A small audio-text matching model, trained from scratch.
Data: trained on short pieces for a synthesised band: melody, chords, bass and drums, 26041 training examples, 29.2 epochs.
Rows from block 9 of the audio encoder of a small audio-text matching model, named by matrix and row number. Rows with one number within an expert belong to one neuron, the router's apart. Each number is 500 + 50 x the weight over its row's rms, rounded and kept within 0 to 999. All counts start at 0. Numbers have three digits each. After the name is the row's rms in percent of the matrix's.
Before each expert's rows are labels from the 100 clips, of 14976, where the router gives the expert most weight on average: "strongest on" is what is common among them; "peak in band" is the frequency band that holds the peak. Only what is clearly more common there than usual is listed. The data: short pieces for a synthesised band: melody, chords, bass and drums.
# router: router (encoder.blocks.9.mlp.router.weight, 8x160, trained with AdamW), inputs 80-159
# up: expert up (encoder.blocks.9.mlp.up, 8x160x160), inputs 80-159
# down: expert down (encoder.blocks.9.mlp.down, 8x160x160, transposed), outputs 80-159

# expert 5
strongest on: quiet level
peak in band: 2000 to 4000 Hz
router.5 095:482514478555476543521529468505429557452508448470565507562560570539404415561456453481538450554511449361481466512562566498592527452515543531466451450605518555427585606495511538639584464388451460509560472511408461569460405492517490411414491458
up.0 108:436495512452573467406503495471484508512558553521410452482452383496440544512470494496512506502484566541550507479370475540497455551518504480539593558494494466484436629530470543476460522499521486547496480505479552499535500513412437391489414586
down.0 102:547520516554502551503478523476555568419405532474586518490468514549493554540550518492562465399442541454464431479523519580565471482545507595536454391483506445457538432503578482491562500521553516460478528409491526440454428489497546447494450455
up.1 106:468508480499463502562478468540510496451549622559450469461507460475498493469554618493531570505573452548448434546529524472463440436456543506534389508500498522592486510510505457553471477462503512415454464498509439422484489437516507541538476443
down.1 104:541541538532522511530461489386515430524593470440511566443432556547417529453396453554478484482554497463485448501537584422463537418551509497510455571458478449407507504472517449500507530592603514472495444437533559498501457569541476482582523490
up.2 105:555365466476453465473487516487539484532500552546517524476470466475468487571467458413401411444500505513495548423492578563405448496473478455496463626544509539530458477431488534523513500519465491469497581496507521470544464517417496515559555518
down.2 092:563526513439393411462476412500403486625418505544487438485422483525568501499552491461482521563495525516536501557552433603533559585444434459431495520515488512466400473510528432502574569511536522584471532523561436466445467628572518516473493550
up.3 096:528482496523473456525419406491513507521547476530508509399500519519552569494586449415496522459522440521402474511522492508454437482465602559384545433441416595483576508531450423441532511516508509481453542478616476543443529463526483524528412576
down.3 095:548559440454485438477453494488540525402590552548572512559565485558463531492539541574535530442516542518520557496467444423420518514474523591578478544555580552467470460514440567529547530477522540531452537550541478478466489504457528507399573521
up.4 108:498594539476513464525552517494472398450590484537614457528509581567546489561452404528515524464448437500548404534436449376563477575528465421549575493506534427454477555533454426489535513420506380509547469583489557513503435493490568550441428519
down.4 092:548468625506505428491472412504500471484521552569390539630472527548432491436544568374518548515533479499533525419444394516502490547502467514462558567537521518631462465549509528575507543426553485458544501525560469420489506469537468426660441515
up.5 110:540458446525505487514476427465442565438509514527388471491483486483484498499471440450508440497513507566510431456507474469455556535389462465526568451517455535518554528495532513497481551541466562422488652558467505528407508502554593485509520512
down.5 093:576453463636495564457575469485539499534478535528484519454495441526461442472463543554573497522482568469465471551501528421520401499588612501550512466533467470427471427489534527470596540451495484447433522460497456573490481539465539390522499562
up.6 088:569578526456572481454572545534560513525420566529449453550459491494529531436442532482461535512540416541441502491537508447502549571402523523526582462478545508517531559604522422537580415479462563459535536478475501517458463562502455595603557419
down.6 104:494470503684521552488581473457556581556447523525472509504509580443466504442548460626473508555564415478520482524489510486591458495437476541553447481497514421522420522564553436542436546449451459503471452491523449438523433449546536489487507503
up.7 107:473499495525563515502514522425536490440572383552545484476480520501486466497551470563502554406530450515516458425578528461488518485569565496498561559547443517536520472564446472549514552441514420536501365455447522496481436575538452544423532402
down.7 099:547488484467488482507531499518521506434431518495593541505569549479540469378512496526514405512427413431439486565522499566527591416469535518496484527398519415484526510539517531454499482538435485487474513528569455433514457433474496538446412511
up.8 100:453519368498555498572420447414533484507503502490437389581482402538475440513524506517511507541499512366612513479569522478459587573461471429488556531462553496500487483435450513552513517475545433532510449529585542631605507531488436568490564501
down.8 097:438450483520549503445444550529412507551446522493561484547540429418554474528544477502499475471517510524581527433493519527516501515458518583486525545429503481508521535429539483430522547504477503561480491593518557518425574532483553560495640498
up.9 097:477592448456469514525461422449472468490560420571495641481444495492533483464447514521537504559516550516499479533493553533390437521550523513481496489447486473502397543560446387510570515582594420453537554421599415471543468516398525512486472471
down.9 099:491555488439481424563493528487484514522383497485565371460465432465411519543475494530466533513454442481556505552519452494448428569415487478571430536480484581496538493523417488399474506425546564549382509529512474584556525455504509565484447444
up.10 095:498528422490516556462584515577440479549527484481426541460478546559520573510528497414413530433502592503414552484494435634448425546465455513495476466578470464545575453478466481534576467548457478545439476457554484540461565449546441576514527552
down.10 101:529414620482530488542528541441541531492353514534457496446513371437386486509500545484523548477484535533508391546595452539566506438497496556620548515517530498462512450474505574515434476510496423499531433448452574543468539445542451471442557456
up.11 093:520539473499477503461453485479526444565468538502571501485571635515457491521582501464606470450421466589529456513487507502492558486546473689446609510324494485458545484526503475510478482515508483504522504540463564499479503520535537532568422602
down.11 107:508431450510538497623513489509492465459464584429476473560600485514398536586500447484640511437439484493453402497506403417534539512464440426430539459529448526542544501440463557552478557562575417537492504538510562514481535414493463484516520393
up.12 100:500501506507425422516471522533518552472512515352409525485525513449482504510490577569435473507395508450540545514477476542515538407529585486458521533544499445449540374450551528559509484493608476507391552537501476575466565576387499542474573464
down.12 103:511546530548639433485467389483493457482550575534468514487470479502535512438519425508477546443449429490528512531490619549528420522539542461443530524341469468470490481582483372524477438560395547416424504419478522449548430479470471442495551488
up.13 101:485521503412491503512490494559527463516524435453430436505484425485429449577475605485431487447489474522465527527469487442479511532590530547498409491450584511510399523524569460505484516430447381491489503371425330527583502389627536444482458532
down.13 098:511485510389548586444509465545432555424546472474427504521519404387470539542507531378560462455483535438515514525432494534491528563487582423471600553535538465433545526496409434513561554631518525485446489512416558467482501521494520458426492524
up.14 099:518461359429530428485445604520492509486474542553428539455570510475472551545457536460523466533476510421665457571610517533476470526512488582533469438596549465543567552481429527541515524505517408460563450503465451540472437528554494447553446519
down.14 100:541554507552455574531543481487471459508544435518564536544466434502481608467455479467525392493513460410526493452424535457472452539480518497470543453468514450595559385443477456504582577617456536512499532494581405530477538581491448487458449489
up.15 097:533462555474556553452609461439473459558458502447509509452586421563470483544528524553503607559445581478505450465460382573553476603601542554512508544417445529578405458467461539516497481481484511460597511538466447499442518552520603583510417503
down.15 104:534469527527511476550515482506518607454563537527513490545435503437482452503455571496457488531510399400543532480572513521488481582546512548611415487465544636487526431516499481519479521498599422422529449517455509476503522535493536433536469513
up.16 098:488492533497449471530462541500486582573530547462494482548425587548528515543489427530561454487518499542550478492512520545521505467491548508397427444490419500480525493604522525521467499529572449540406556488502383594460525498609435441515507426
down.16 110:503422519577523472533388490409447447584467467539482535492524489474523601460558509513469446463476554437521521565506443535443516431423480520476468424562524381595573534440559522482545419477520418564572456518507496543492527552629520543447603475
up.17 100:549477472535510543462503408437460383499580562512537568590448401461569528459489472440564501496569598537481493534506546460494513545488482523510460462520507420506513467560553543418505535469565515576608511565549500542471503535487456528478476480
down.17 103:545462554429521433478576563531561549582557605467477532521491510522468434568420499542471444512550462534476478437447506497518518458481540512497528478623537529395525480467536572560489544594444502466478455550544492400476519428459544527516431541
up.18 094:494554465542531437526477503468518540550515542503586520518493517525461367554514485467479565505556519509520565462503540446512474437461433571513527562496458548461480485388584627567428526494499631426546434513452543499542498411452547561420453473
down.18 093:482537513446494518535492428581446496451588430541566538598471491510548512463464419470505489505566494536487499536565410601557638512456496536518502545584524547471495499591544559493558383468455485542469434527505500460559514497518450485454430571
up.19 101:483505462496444456475458621453558508571503468453461493544566549513488459496447484480496515540459510513467461458535423471482465537487521461421511603490419505569477487495532504559469521553524567465590480469492521472513535491509557394435530496
down.19 098:390522463488485562483458492495497521520435486554545486574492503569500579625430482509545549533488544446434489486522478525579518520573448451503444398424475506480494421423507491507507488477478502537491497564500502515459545484467508497491407446
up.20 104:518507471494537482474419476531546488466472509448455540469549586448544476544577422536497432534462524503450514484488509548495551472427498391539529500458367498519531447584516518539497487455477522611454505494371546507501496519580452459552566471
down.20 103:492412500468497595478453471470464453502510503527497591615478514517433525490579458503497482547477472527531507523508523485513488553427504412533501547491508527453590537632566494554506422444573501544521515527519511531582465529551452463415517442
up.21 093:482524649483506528611505513506550543476425501429470424428462593485497572469514500513560553429535578481430517528557480486561479504600484472526416513441587504509464567451498442469401524445528534503464529499504501554494563501535490464419486543
down.21 098:415587450582413484461489578492483602552487481556473488538548579485439460511527512483539406494477472445410557552563546477481562447523438449498492528559525564475489519488597520477542563562493474403501462527479517534512486488485498497642506459
up.22 093:399393565644541406390561526546465435417526461418500517568516545479420485461551585438501452585441459440506491516444555511449396430449496511558589442497511482539446519516465551477521590523578490559562496572432501507480436562500462496517511469
down.22 101:479431537450562587498524526527486566417531442489538437468455518537549405588497512316477512521490463493480511483539410475391512483415585442478545494423451468538518448482511483546520433537479509510480428416475567521461579409547515550604517479
up.23 098:510609480472564455459578534506451606446457414471548447567501465535447577545404510528457487440535475576408482453540533470472564569459542592542412509579520514512531621503491437528459559462550487604556495538474521417541497464531524511532455505
down.23 097:519504470487610632423412498526468445474486481517464628454600449494461513492504545498491563458499543533494466416448428552397431594530544409481499451452494546607537515481448505454501491570560570451561496492542518628493495488559563496517540434
up.24 103:506474496454558509474439495501451557440492417472463527384529513476420476414424557437500531547483480467469550444458510419569406491443581460532469478529456476560505434472535370508529568490483427469478509484502559478419521535491476504486506587
down.24 101:500496479435478520433402449570555458484461526446429527459459563538506492473599542400479444408537484436557506410456466481545546512537571482579449503492438406511523483489459504479508503457489494618466579493517368484498517480478406463481559478

# expert 3
strongest on: quiet level
peak in band: 500 to 1000 Hz; 250 to 500 Hz
router.3 107:570445477514420418545477426541486569540433529448531474515503592567485429608479456508531532420493549518574504522551518477458473554537486532499555532555447493491505472570531553493403535492421429525432539366547446511475474577560520496574453482
up.0 108:457544522526620532504465474492452564576471593515525454469426400482504547545552490533496498604440569520528474433461493462492534485508619426564499459394450497545440457445551444504530407590514475505626450489577570497507561491546456469515503510
down.0 087:586519494417506581455518527542439491573414576573528575569498521439426581492568440474574515509495454616575532472462529501499533517521511568391564463592446476482519471548458531569539425456474587487519425526496523555476496472543571522451450579
up.1 105:516444519577482490514401458516471458428578539491588485550579441565540501514544464462476528500536544424480545556606475543506486528525529558494514480513509472618474513526506432472481506481486402461482586570475433518574455497404548564514579522
down.1 100:543528590533487422513536406531448509497430507452523480566462424492425470532536528488440480571513509561561481413457485462482462473565421401446498452506389572494395424550505532500490441481559390570522557538547481501435480528517492603511490475
up.2 097:601485591502586420420539553624567485515497475503412497558480547537452513381491544425518581559482471521418527497423494428437454492537446483578496578498464443365527489483419583503459572474542461475532490525452462573516505565544467497433454493
down.2 106:414483556464473440539476509408496561468488449532517515477608453473433498500440527541536455512479582524526525519511553521464545489460473510447366469414442487526367460599446456440392418489571541544537468450557580573515498513502489505522462555
up.3 108:421550461467520485545520531603542454491393495506500497499442455476547640453555557651595505584573470382447467521579486540502526546563527556445529507452552493446486528490498452480583511503585536486548579564560394490419455476394528494507533495
down.3 103:514558495544527454499485551505533451386465514524497489531467449448509616493567480424460466494460579429462524497515485443500438460440586430489476578508591564554418563480527532439429496450514467435512490474491556475443527492541418555500588455
up.4 091:461513494592509499436494438423547477403485561497567439503422485536405507481473519512411561442477518474469506468438598567501433468502561482449548619429585451458483542448402522501469536563463648472529516559506495544393532593472494494546403497
down.4 105:429394475474464578541487535495444365502454483522448412520459489517570487463477492550485402471597497508475531427559453439489482480608572460561552457502545517513536352445483382407518537544466471501541414502486480534497490463516457601547505524
up.5 112:545486438507516458430569570522578464568486597650482543559506497488484566478477471499574431554577520445542538465490565477596467561516543572485539503430546493483521448572575506551498479527488483541466510487522413491511465529496561549602533510
down.5 095:475474511587425511510544446497483473480499531550571506537541545529577542488489519483541544517560444384488357527579463499450518483542427586443520496543478544618520495440480406489480448535539423509576475467538407583461515517466478462500513463
up.6 097:454460475507542451428558527492445498481497443488523527454551563503491572431530440501473485501553404681541472576486503567509412504511513410499471593535486436528457456419432454510430493556532467453525470474527697539534478504571492414550495534
down.6 103:480507575465566526537479469509526497492516528602614464488437487508515458509492520424525534395422448535505415588508516493468564462514453405520431420444525478544470464536466524507489468552569415466523493380520526488494542535471555449551472515
up.7 096:452575434489585541524560479531516428568588471434392457477480519549540505507536505548535509472468454539505420486544492489447491532461529518387509541474486608498508500484438549531436435471574464544495418537494533472520561438458566534442530465
down.7 094:447517542490519540462530451437474474401642550404515487533501576501437531480491473555525499487451511434541512600542485454558505571416464417519578496533635488482531533551494517492511444518491559519470467551476508495464496479490472481551515442
up.8 093:473577556493469414526458542492503493614456517526477460511475429475502466499532548446502486539548572561384497379529423538464499497474559537496440481413517498542572435498501473509543435409426543439507443514467569485545475566486551531506435572
down.8 093:510529570535465528577448474444424529583510465577388466535432486428575488497478510365477523556529587530574541589414508568444389424536556507533586402526577502496520529448476482554529511408503482482476407481554518453494472544543499483462430546
up.9 101:535486559479617497479462439447624529498546431590489491381442453536521507461493537505555548509494441583399514462515477497532415496584594453522514549525594516508507521454432455485479682438426488503522566476485530426564496498451464479397538553
down.9 106:468501529516419457517481461452466597439463399497439538524402548516394508494480546438478524503458482493510491395475524514434516480543452472485495460473474468502494511464487404427442489485523517506507520632438581345522522421543445502482484503
up.10 102:428439443575445534459507469520461477529468500571510480442498522508569492481513543565490390581357423440445468450487503574549546535559504502574486518488450550597497527502562485539522587467416529524576527499613500478583530463581445494537516488
down.10 102:493558567530523357458457470466499534490506397479512496454471491533547505449533418521495484503581552501613487482433495547437513491489464508542548492434478520506528485523531521458556499553514498427495466488501575565436513543541515537491458598
up.11 098:544553486435493551492544523545460517444652552433455502432413494440521456510424561461468469426522519527510535472557565522474534494565540461488514453462545620544413497430405544554497458505490476436485483445552520542536513399515540509520459541
down.11 101:500595470489434378467510530563576570565524479501500498502620511526477475448463492493511454488490469556469415424527452482498541570477520462527511485486575528612580487474542537467503549539415559406551507542535597469570533443568572497535460428
up.12 088:533537486533532487510527531437425534581504520510547479540581571452507560426508502612464464488465565573468526407457491461504444445493519526481451547464438472476484511485515545518567507508530448494451490502464508434507515605476460419612568379
down.12 090:441489599532486506515594513452523503523553483502521497523328494511433480599633544525496511562594470507484459517550503425552510530474629553566470493488476478439536521464484526467468522520461430519458491488513521551499566548545541496523429481
up.13 099:505625523492511484478490453528466531537479452525440389473526573461444514585558461506526428566518451448532498421478601494563493444489534498460522485446400476521549538539471564424526543505564497519538441475486446434530477574426488500450458556
down.13 102:473481534526509466489511529527488570577481555457510496516482580445493503606548560439513456493440467528523571498412442429517523414485440510535539556448563454455536426494449566582496477447579483390474537498460491626473498469515501537541492407
up.14 094:459538528493523439568547406464449470438474511436490456513476524574466549422500566506541462557503461482574462457526486443450513432453549459584458507479390545481414500492507521490617569446478518527466463550500439477450508618553586484530449468
down.14 101:465483526568496398539435456502501499506504522477456506506477519512576510481484470424495521359531608399525521424500491439477509411437594426490474518418520548479495488529514446464467567520503522496483553533435527380474412447641414417494567536
up.15 093:447548583481550366465371581474435465532409530490579441486541488472500437524512486558492549440462501452582419490542432452566490504427466557553566559512452456527486423496582537525462535549541477532543444476549567581444499480489443391488518528
down.15 102:513518456509562478593527508395496440505539532486537466529529513500544448624532470494461428450540444464421422513542545438510508569450569574501487476581491438508450509567532526542585585443556419404484521601480480453513479553465635515590459445
up.16 105:561518572519569559502483439538600490460458528412505479462495555554551520371443525374456520525477438427442502443516477544545446554568570548497538621578449445442435487565574549525548488506463498471425419578618514533435485450478476495441464516
down.16 095:498533524477523404529462438553514505508480519422489381482450541472552506505527450458448459553419411438421413517480499463511534425530519519501544526474493407537552399497438420456491546492522524511517547498544481563572516572491565475389450500
up.17 100:457411585566515514414478531437505552539485432514456536437443478464490477462561501478445510413473482521520438437442561518483511478586506520432590459442464482578510499497517507549618482559480536564528495550435503491422498453447511511531498545
down.17 103:468513606490494571473557428513489522536606519564439524457483408507376440483475456524398577467420461478544484509518453465537503542491535494628534478510438484520493554453462477586441518433388535577501504426482462529505546496503566578481502488
up.18 103:473439579553518551528599542504528506533553469466391478453456519428557416480502499481490487518447408494550601519505504504504488450453518431480426423479539610529491529434544567506477489435446436602519543572528498495508437517541514542528463486
down.18 101:494473573500499568449547478460527537413445556549506505417519518427546553525575554507516480537562477453489425488445414485508490542390413515544546488463471529545547477491477506511462440458471416452513526582557535566395508605524451489548558524
up.19 105:464421491489592585486517412505484495406538483429448443516481565390440496460540460491446401542446458519564380502492416548486460486412437509579450496591599552447465528498529465471517449448523486554541439534419529463487443445487497514504582451
down.19 101:551532532425561505475524464496554388486481567502496470447480472500504493481487500541558559513458471519427438496489525539482478513537494581477485562560429582452574479453466513447476554447484400480497519555494568572545556546504489519504533396
up.20 102:508486450517442428642469511501557482547525363512496444536441524475513556596468518510466522504526496421451584488499484479452384544489482515591487486525539476512540496525536499457546517503555430532355494533472398526430518517562537524482591572
down.20 108:452599530483457569545498446462439597417574446478503535512509587474432516491532572534475577578512496547498475524458496475464432502534496551612564625547529518506408466416422453446571557491458516480545526501444583482459532493525470468379461598
up.21 098:522457523444535514438456500476489515511595597458508517488510441483482424453538461519469490544439463483597507493472538417456594508497567495473445438474459599528483526532553518468490563607474514528469477564395520434447497414404461505506598505
down.21 099:515527464427507454574510470443493565575491452559518541536503502528522473560517518519501560577482419555455525472536488474509484502604512578471505488504546439473497481492509565559477501488447544474487489602556482538599546487465525588423408548
up.22 100:478427511462520507585458503477499441532387483514437511559534529490531491548539498503537472485546489555440487487427496457551578579421478466477442442510519541540442570550572398502588573435572501432490532574539518536486514526552470514533428458
down.22 104:522578531469547510438512454521490496538524511465500454556480527448520437497512435518441413493530504394486511570522449536513507548529498449535467615584517498473534607486529422572488441445513477448376491466465510476396490401569497557495470489
up.23 093:532528389443519480466561546451521477449545540536391532423482411424508565510497514499568457578358495565555480365596540489501472455510515497483606555433475435548552514472502566485494435519490485498398411425449556562522521558443482560527470461
down.23 098:500500560478517406529466547502463439524559610434449598468549498519543588428493424441409489525486414492511455467528442574495529442468476512487451369506529490467465506532539513468521536552482577570539425546573464411469548510526397474408463505
up.24 108:507399381480474488584456552532417523446484456473469492616531524456469514506542488481477490539538492477524541543468479552470599490463560475463574534424434555428398521474475498452562551567476477476498419522558386505540499463439629479545540598
down.24 098:563412555512478559586430396572477470393465474409455364485506508442498518538530457419474487413432520537488484483446559539486474494483519470444391464563430561429407464527427433422459464425507464461514424503557447482588491520498384504505522445

# expert 0
strongest on: bass line
peak in band: 0 to 250 Hz; 250 to 500 Hz
router.0 100:531448526532465470530516522528426500499513566439594511601494494628533492427513539489579615564563532408501566597560457517594447552467496521545528485524561503476518524499557414557481488493553479456573490553538621483431520462459463548476555490
up.0 093:517497519437573459522541474479521476521565472503576534470548539565539565528568616469510465522458457488529510466456481468532504443498620440528550532441529476520524534495525496439589476562341493500539473518518546529554553557506538538469442447
down.0 111:391570516512519555471568592503545491482516561502495569424427496370435476531534381498544487465453515426488547531487486490576511505504525462423501493464450453550361535633418556448502478518524456448472446516448599492466557466520420488494554417
up.1 097:549503573449501584507499481562520509573535547479458489542503498547492508432493479531596530596533475504577507553501504589417363445521626496513489475470472549437494453514508450500467435483586517484468531556422483430527538506507630566466439526
down.1 099:538455491416599491437485555554506461562460522396489469540485354555515455502581434558558461530522510496517496490552505535530522471451494513579518421420555513507453620561476549437479510439426542434557546554518466542537506625587506523533552595
up.2 108:501546510604516506532400562595513490565455479493509478538546529464446399449449418497467423589537500548479545346467479476565449539490447500448513514462457532518514478497517536520571502553602483523481492536520432437499482481543453425549499533
down.2 096:469502482468403380445495512424429555570557559488420494470532463515436469436621460457474547458525436483516477494518556572496551534582507478464451474517547569566555490540526526503370460571390530496490513556395501523519546472440465551511528528
up.3 106:481529410449419493558454483614520434520510560554506480471414459498473505470433511557508450477510526483395574505579486453490509446506537534554601451441455457454539602445389434494528501504456503521541452534523511513508519530515505451482483556
down.3 101:553411522487544473434595497458487526516482491473495451452354477548421520547434494458492566506486483493457564409470498408428383501393470549504525477579451451430507482588585400476596516569448366553479510621484508527528514451512473460601468557
up.4 098:468571510532616448447494529569440502550557546498550456487520558568490577494487516464500436529482409426535542549566498471478454538445479409528501525460483505556509441408471490465529511430511553504490507479590418491452551460465514559525518481
down.4 101:503480508522510419438510453519566453501479547617582468507466483515531518537508627573500379465561501480471554452518498543461451395459410508432582553502659531525600479602466498467561522475505449481498501513509509507424584435539547502500530467
up.5 096:519502486502513552511615474467417454430525523505525504503514583476539478556490555510526558494492416497454421472579491594602527529509509503462485430500562505484558475501500542508506493474477519549588519560529559477485490595598465512469575548
down.5 094:467525490540611548470475485447501514566479437499541483438591406436489477473531603476530492481405546483472499536470427462561607658607492496439527582530522471537560522446485514446527496545480560456562507449537477490417596563490456362475563490
up.6 111:491527462578557387485553539482459620477479434485492563492511534526459488513450548518519478478446444568472457521519491438476494576540581508425464475489489561521600485496441435432547450547522569517437488534470446424483594466445488403534483512
down.6 103:447620561629524530483568552540489477430604499478455544454474502472441549594478403465546444475449444452455477521506420531510409490528531522485471507385520571410582509557604525478436556490566464534574528424508531400528577443473450478479481520
up.7 110:526498539599348520497524430502410572525482469507541470451488573519480406533479405547502374493473530480572448471432476471520546590484481506623544424449484447539484493483506461474525588520495480535524486580440490461610602558510578493571523526
down.7 109:594536536537597452503532488473547540618604556531542559514525484506568480442515536542552487608524537474494525471529569491437481479490416436507501526484463464551489450488490563510543445566519532480495505566559481502471496506538543527488457450
up.8 093:548498469548412560465518493473464431545409525520555567596520497528488477539539516620434495565459493558568484477567445529437528601573502578485486514492519502521444516515475487541462404579480563476485530565515544486503450460415582414562429601
down.8 103:559579520616557436440564508415537546435494556557532512594550474454438523542532469421533552520507508503443519472449520412436447434590591480529367517526490481555477500481451546456441590479449490495444504462394499503489473493488559504545494509
up.9 103:447529466611471446490482486479498587522478519429435513544518536506421531572503475483474379609470569446434525512499530491516480446480521558427535481559517494561630463450492507505525452484474580563526456499492527491580506499544542452500500432
down.9 097:495507456456464414542474457582518517518542539532460501413520472444542400359435632492495487608500460420556378476499501517577471501552540513523517555574582448557517427534536473446505512506449469464470551570521510420452589540500489552480470549
up.10 103:456578585479563596480414529513392459472491458411428463498586436473539507462524585465560510425527507451499467512427518537525523519446480492479439479407496520450480464474516532498549495632455479447472596509501498522481509442387491501467483379
down.10 104:546551494477477502487458460488471474398487474468553490495412427475545555603508544505499479432432520477513495496460446469568549516491423488450434468461511505510436474536485341512527418477476529401452510537501514470492577545469462560548536459
up.11 102:489522497475573551550491450521473563533483465529450479381484487429547595415492576509447461431503430490510441521448473544457619498563434496530481481529506448548486507476573374481505501493487503504528512552532576465503567542479464560471524462
down.11 101:412441578481577458558496484526561479416515518514458452521467528430559457469552479495458608414537434477535526427478455565465546523508385511472433486483462535491478482494417535569490580541515557492524588511422437456499462470459524494524424470
up.12 097:431461414484537583574536503503556528549487564455535569494572505559422513435444538539512506474457529523391593448498500544451478491572426604457450561494511505526552434571449538442457473469591471473464525584554522551457549516450512532463506448
down.12 100:488490546503448510464579541504474434550516556473459519417531374525537477464618582623483547535554466504505533490489534447433507485423484490530488513473557488500422482482533460512523380607506539450553498526561483382467533495444621523497532470
up.13 099:496565557482486537457591547466337520466513446523419466427589539540567559457442441466627507524553466572599478489478509469523479612561477553507461421583485479454533476601461420507530486481470561502542524547608392377459505573554526489540500516
down.13 101:653490477540547473546520484606509390511530412454448436480529489459485500536546501464479477450555520547600496490512501544435479559475478505502491553511566454467459557438518506446583538536430521496393429621489516495512529584541513529491591520
up.14 098:432594624402552529437494515483347465472424477538536569477494448418446543512531453486537530497380495454530552486577491508470577559586512504476508552480491516562522494544470448522473492497520454537471456492478519576511447468437563545517547466
down.14 092:550440510476512438535572533477433565562490477495522488544524503566500465550464476438555502473442556547546390518383526465480512491540544497558536499485459530546480399477533622534484421522525560465509452549463575372525541437469528520500570551
up.15 094:492423522539551505495578453534446456501467503467454521573472553518385507442528564527452521511451549510564515602497500547442486585451530583561439564563495505563540473458440398510494388543487525561464452548543464430403549528554443473548478441
down.15 096:496472498467499479400560536444455511461525433533524528542483364432456454500539514602547485532561561462544550566468566489500519361528515473517508529533554537566462495527570513573520534541506584530541394518487485484496448566495509547525521438
up.16 102:422464478482534512453445442482484503613463455467483443451531596442522568481464485490544422525603552450419484519630503469570437532533529405445547520582517589503588621467490503475529504527465445495483503581543439503475523547461492489440481474
down.16 100:535507491488557415536462536548490528509483422532474481518462351492588518517575461461579486539545428516456577512464478500482514441600477496615592531497515475556517446537521527510445508466509449564408516490436478505505546481497527527487488471
up.17 092:563437429546574549506429532545461565416503430437558496448517490448493453546503512395460446431581474586524456568461464459407509625445496543530420546530523478490539501553569541486560507541506447480463504489523540493437496414429493577524521495
down.17 096:493438439400465385575441575437588526404480515399490475506432453427487519461504495460449435508467442464457482477485628506432525545550446479474512469529489433472477586505465604498501533512477473581547502518608544494502468469495485453521492553
up.18 105:395446483516505557574570457566516500569527500409434466490502469453527555429505517494543512481584444508567436490464478492432459566516567485492512589593417485453423416566540635417488567509446536434581475518576565468547495579473556544406462529
down.18 101:467411528494607433483442572577378522526559567491594564489570470513486528495604531507496498464459545484526488478485451384457474472491502503542525480482486433450491500508515549524454465518543581496536463573512503507493442462451494508485573480
up.19 101:538420468525442545412481547459490496415591572506469431481598489497534577486427480526413523431455608560535522499543472536551576537532477531533473543512514538385511557489509474563419594509535524484477525519460496514441492497568501482504393527
down.19 109:498511502499400457491487431501507534452525494509529490516489549429502537581563530569494537528549591497480546546469510472513577514512509448573471531573500479488421478508451497540429470393471600472434485411472521474455501476498480468494516418
up.20 104:488543519537511514518515516535546550526554467557507499567437443513608438555536431523591510418494614479448497453520488546435493466382456463484559429472529461451475473521494526474467484520543542506487436509395479507409505479446519486487482447
down.20 096:508558535470466517542557549562541363396568439555551465361538512504409386475402571557535549496489564495571571463458468385437488533517467561543458510498477495489483476455590546469533459494499527551430557531544504482605469519517496475434497553
up.21 093:490513476462496502460478594619497463529633603513424466488470489527463504485529425513516548491523476456477331409488523503504439509515430453497493550470512466456489552507466547590503515495484548512494571474478465479467508545377471493483487526
down.21 094:495439480505514452508556473450548523525438428610572396540466496428545534525500575411478569501540517627500501587473584516414500487453436399520535514492435446593528509544541420455534536506520533508536506485490410496498509470485477440567552487
up.22 098:536528458435439407390517478537520423430404430459437476430492371497447580508436449574561451519557474490514457401561535452489502502502489593362571546511569565547594508485492505592453471506493506515405489457543455511480582449471519440578462429
down.22 092:518442448529624590391531508473508402512455628488445485515468547464461420538545497524431436530493488483477496442535401509457478503421488540514513564511488458432497432529511401503538494531553491501451485493541461572540542538421420511449412521
up.23 088:444550553540540579480484534498396477504481571450514485434548512543422473650523422559480518429578579398519427507495538485568440588568465557492467448484483436442453548503511539530542446544397430537477532611465483495519495522527504559486462484
down.23 097:384565486542575493528530564465432491512557572500475554471515523485449480548477592417452474405505475652575474425436472521497491511458438522487471499536434546478580505527570504529558466575559535546582487480499614480548462546433509582496523543
up.24 105:494556525579488475431505552500456519492411445478605512561490498437546546486432568558611535507412570481447525449540482489493510502472459534523459624530504518477586504539451449479431506534575575564426558522526485460531511487451417472643540507
down.24 106:527529487483393484492456411458398519379477517476578501583528510499453415461518606523555533473481459469393474509454465494428512454529500459500521456481412512567517463494516451601463528482569582409490492522480415474526483471524516562514552490